Weights of a small image classifier.
Model: 7.04M parameters, 24-pixel images, arch nf_resnet, norm none_scaled_ws, activation relu, depths [5, 5, 5], widths [80, 128, 240].
Training: adamw at rate 0.0021, batches of 256.
Data: trained on gratings and oriented noise at many angles and scales, 395000 training examples, 7.1 epochs.
Rows from block 4 of a small image classifier, named by matrix and row number. Rows with one number belong to one channel. Each number is 500 + 40 x the weight over its row's rms, rounded and kept within 0 to 999. All counts start at 0. Numbers have three digits each.
After each channel's rows are labels from the 100 images, of 14848, where the channel reaches its highest value: "colour at peak" is the nearest of a few named colours to the mean colour under the peak. Only what is clearly more common there than usual is listed. The data: gratings and oriented noise at many angles and scales.
# convs0: first 3x3 conv (model.blocks.4.convs.0.weight, 80x80x3x3, standardized in use, each kernel summed), inputs 0-79
# convs1: second 3x3 conv (model.blocks.4.convs.1.weight, 80x80x3x3, standardized in use, transposed, each kernel summed), outputs 0-79

convs0.59:450534477570533562493466532583460574520464484472507509591530492483542471503587479581447492485449511471488510530492505493444460538473524519462536522550507488582472513523508492497561575543458515546506533507502471495564468463577476519554444537
convs1.59:512534451534519566538559552530437491454453417497478470488463488515532518502554477588462495450492513560469480612428495505517476454536494441505540489535512472522482534490526537543498551478415483564529505490517498483520548511518493472498394552
colour at peak: black; brown

convs0.22:430568445576523543490509561607441566521446460485494496585534517465566506477581493574501488531482519449456513545520504517448478517505499528454511524545481470589490517512491495516509570525506519510463508540471461515543465508535463493545434504
convs1.22:428533507450498558506468501473444561455454457496541550525503477518498563487553510525448542469498485508472465544503418524446472484494506471481507474569462456507450540449527515519479596494475502517474539453453431504571575493558489421510422523
colour at peak: brown

convs0.52:422488488529462545412463548579407533472526462535485518578510518499499588471560501539475500523455453452521509550488476547550549501500519528482491505539493459501511461457534533532474559515539477523538489533462402499546536463543513460541438503
convs1.52:414492602438459434537477445470509481513523504500489572470488459511425538497524509439511572480453536536458504478495488509520513440456506532528460485552468490474497512457504496447415500463589545456522507439525491495500480586445510490462524447
colour at peak: cyan

convs0.40:502561468482568478519510535553507541470524452522546527564534480545440519458544555506443535533506551435490570547523508559517496534451511508541555493564524437488463479454488510500528540463512586548534439468469521579584440512487535497499524522
convs1.40:537511406508469562501502547501544473487519498494544480528510530471591517518521436514503483539547508444467422483490464470516508582548449490474500543405503532486483562475518488512572497550464479554555535505431526510562541512498504408498536561
colour at peak: white

convs0.64:497562510542523595514498521585482568513526493471485492592562503471588515538590472513548497485471425511462546501583468506531522513500482479536516496473463523579464500498510431499538553494503515530539536503524487544602514459524481500467470509
convs1.64:561499510542557548518518455566544465495442554490492462566529507560551390457544497515579504515479423512465555525500555528504475489591458478534590496500446446467497552478483526485462499491505540544516487554488509540500478513440461489500536494
colour at peak: purple

convs0.67:459477414485473472465477534519458544517570438519501583501436548452510574496563500530447528532503486421472462552496523547554521507516491571443477571545500516412527502487537499552493541521472495528482472467517513514471541466524551530552425507
convs1.67:541530549464491490513503452480532458504391522474455466489536428531458446515452432414516492469500526560479527447495505419439517488483494441518519450475508495569481519488443512427511507459538517485478533502539536472478476560477435473427576501
colour at peak: cyan

convs0.62:461503502606468529525481575569500529399502462543539519585526516482492528539576552577514527540458482478508495492462462497516544500512493479491484456502477507566506485504471539449501584452511517466527534400484466484602492479517467498488510489
convs1.62:514471521410560476497534412517475473583474584527405482515468495467506438451466513496554494419518499496544555549581532488502512484518504524530545472520491511518481525540553547489481456560573504545467486522479431579462500532497524518519510491
colour at peak: cyan

convs0.13:487553462473431544490440515554403519529544465516530531552542460554514535481563503516509507519439487359487512478522516527492499504484529490526543451527521505530530484512482487513527520480545543578553543515491474456547446494521604570525525491
convs1.13:515558461557496499458459548517495514497475444470577444521491500501548507488477402522473485503481456400449476524496526464505513567559510448485491541427506457538470546509439517477516530504471500516516556457462536520509574488442492425453496601
colour at peak: blue

convs0.6:524609477533540567531485511581448576488480452485519520579520511485569437493578455537516519515534484430544541503475488537526454547533494500439504541464490466595501523508528493517501567498459527573476511494496492483589469477511511507534488512
convs1.6:505513436543527525538474522614467503460447507480527434505539442466515426542482477506444459614518490451492490511421524608535513523488469491402528490479517476537507471524497464472528546516444479514500518508463521481500454420538472511495506487
colour at peak: brown

convs0.71:412515467551512536481499564548468564443546428511579516570500488526491519549554565555451440555509480415535486528465497516474464501517534496480528552570509537454472492515485509573475543488436521544509516538459522496557488435527484535533484497
convs1.71:468504540533450513482539553489511472504460437484410490474496453536427495502507491490462455470453550537459486507503515461432509477519504442503415484569555515511510481493477480478425519433462513468505471483551559528468510454423449561389495548
colour at peak: purple

convs0.34:497557428557543521487491538591464553494413479482536513588524505500511469467552467557461489537446528450492537544488488520452492571492529504466508506491501485572482545473490471523570566527486550530432521531478437529535487500562450483554439520
convs1.34:494484434489485510557492510454479512494499453545577604471447554507505520460544480577437529479441534500555442519459484514494425482492484541465499503535525496486484527546552465594509503484451500524458504493523403529494552504572514438538440495
colour at peak: black; brown

convs0.28:501526469526495525468488592588471570522538477480522484607550435547497550486601508493487473549477459459503522513495474521467491542445520504463525535512478453540520524563499510557539570517515577508504485564582528486533463496537511543507518452
convs1.28:531519488558543516479505537530508534441459502504475455564467472525548555533486475534480498542529439508497461438498490450514497495537452416464542457529538487552470507465479612469464498423417452558507498533482538487566558461531514439526514569
colour at peak: purple

convs0.15:534491518535536550502459604568460546455568528522540486573544491486537504492567537512495539531495493414466552520469516505511504503461520510526531532509511474479496447477499545511563555497500488491591510443438484472601480448510561519549437464
convs1.15:567533484535456530444482580517519476475524517528574430602478505483515513421472458531536450434533558470470494534463475511527569535466493461503492535432583454545531496456475521490526517489526526510569491522464527453518488530421452488495454517
colour at peak: pink

convs0.65:520583532557534550519471505553458554466571455538553477532502501457459507574545536474478502562474503425486532525474492565533492512479489497532453490527480455555500471528483486468604534442524577587541442514515494537562496507490526490492502562
convs1.65:530576431504491577499453604536488534493506476524510485512497556463557491488496490578573505495555499412477492519543485482538535558566500488542498563429469507439513523449498475519537510537492496533590521478473453552547516480423521496492468500
colour at peak: purple

convs0.53:517557517522528574481469565553399533504516483529571472593505468521535484499568470521555512538488511406459534534501503499514469547510498498524521481486439564513490500496484517493568559479470546518588538461463493470564501444494552527518454557
convs1.53:606529467543512544474460577567491558493541518520565416566520554490550500510497492593570462452521539445461493560524528496481539505531489461543507549490516484426546506495503477507559486549472496483550551467510484535519520447437499488512455503
colour at peak: cyan

convs0.73:515557438546525568478419603601494529511521505516530507572556501582540510448556538492437426517463511474514531511461480497488499507480573498495530546509493493551508504528516516497591525506508547505523503516438462487584449495507557504502501497
convs1.73:584480513535523529478518573536508526462480505533539456577493463511523482549498465528504473456508497444489438565426524509526505560510471397492493429471558486559540422429505594554518487477476502537552509516498516433545523498515514481532461506
colour at peak: purple

convs0.61:489576464569488567468484568565526519429525503482524499571578517495560500482535486474482461509455492479446508524506493512563490502492509451442473487477527456601504452422487482488536566471492584497537454507423510498551521483504510528559559520
convs1.61:474423505546422472482476476437426523518623516489560582466509539532497542551491474440506553442482487491521464483545520526521468494526484557501503488492504536475536477599579441529533490534489510497510525461508485515443524413527475515541508485
colour at peak: black

convs0.60:468526484551486532526474527577469560462474468457516435625502476545541541492599505555475517493472468489518500505425492534489464500486488472449537472563521478571487514518485489490536595472417517505549510438472515459589514474503505518507481513
convs1.60:476437583491520513499567544479519461539486542484384413465473488515462492569528596484469518508541510501477544495485499553414476448545538496560478519557420534507506508532449542503544465504503440495507527481522530504510488462558513504507531434
colour at peak: white; pink

convs0.63:539475476561472590524490528561491535444516471462545510567518520494546473535581546535492537521500483474510443494439506563456452518490471485524509451517512494528499516485515417495578562485448532509517501485476455386577439470543507540506454464
convs1.63:499466486491567487502558495512541455520442580502442463469545510443466446455452569505515451530491527533528568520532565508469432499512558486486528508473477486503493540574430512523536441520560493505426452584531501544443460473556470514542473482
colour at peak: pink

convs0.46:445525411570550543467475584564415542512486507484560505543504529501503464469503513541482475498432499416532512535489441533482459547526478544492520525548471512531512518515502439510495499502467578534488521538483467525523508470516491564543372482
convs1.46:474488509446491466518504538477535508523556479555508540471492494555437538504539593503423519470432520538516425483477510496465459442419547519492503503580491512407562448515511470530490510453463507418422473456557520527502525488519501567501463478
colour at peak: black

convs0.56:493531494491523533464537527568512580462531487469523569573539494504494488552633545523456498529505491443498482560470509577510495514498563462495501526471552478537431445529516497510490601484538532503479480489501491466589504469536584499525500467
convs1.56:533506463553543555511482533534465482481495447440508486516460486458530490529484460503505508568514505476473510464465469519530559579530396497478522493435582478522446543494539525464509518523441491576562500515441510467540532550474468378484491565
colour at peak: white

convs0.21:492545543599521536518523553583506575467487444489488531592558502495512526482623505513483474577460520463508556529501486581502513521472514506496498503524487476556457475510485493494464590486512484465496488495486519503546480493579502488594499452
convs1.21:544551472479475572504477458532500527440440492449484485509494499443535522524521474499493447521519530487458523546425454548507464552541437452511491466466511511550474558458514501469499560500472534597529517522464504445541499501529496335490484529
colour at peak: white; pink

convs0.76:471589489495460517476532491526470530566520455525492494505493591506458437556552508592484490546506483455513505558492514492484495511536529447525467427501504469532538496544477490527569469393506504583523544547530549493518452515579487488562536449
convs1.76:444565485542569525468478517593464527459438481507565516566557393496498499507555470463434449522465469465404512531450511543473508542485518463506461450495517466535510435467518495500507551455529575545490489467465488467519494480481488524450504546
colour at peak: pink

convs0.19:497531438534523507489515620551478529509446504511540495621549514508502434428542498537442522465433516493488508517486483479488470552441524511477518511531468466592530483509480482489572562497495580496533476496486472550561461493526544549545470502
convs1.19:543444486561581484490433520508481473453484514571507503526468535489526552469539464599480526431477495443483509528488442497586444411489556491470567476476535486481571489538498510554506499477469493588443484523534493464473538511539562500490478485
colour at peak: purple

convs0.37:462564455520563494501458538586445571482448488508538494567491525513518524452567476543492516511476456415496530510519460484473532565499539479479487558504509471525507532454507484540524563474499559575483518478455380523577469485530482494526444525
convs1.37:436553477488493503507523502463545505534505451555550582507393531561506513411557511568489523480459499505561408487443456474540532521486462509488494505515546500449485469500533482570437558466455476458518509440465485544552540530469522498458511536
colour at peak: black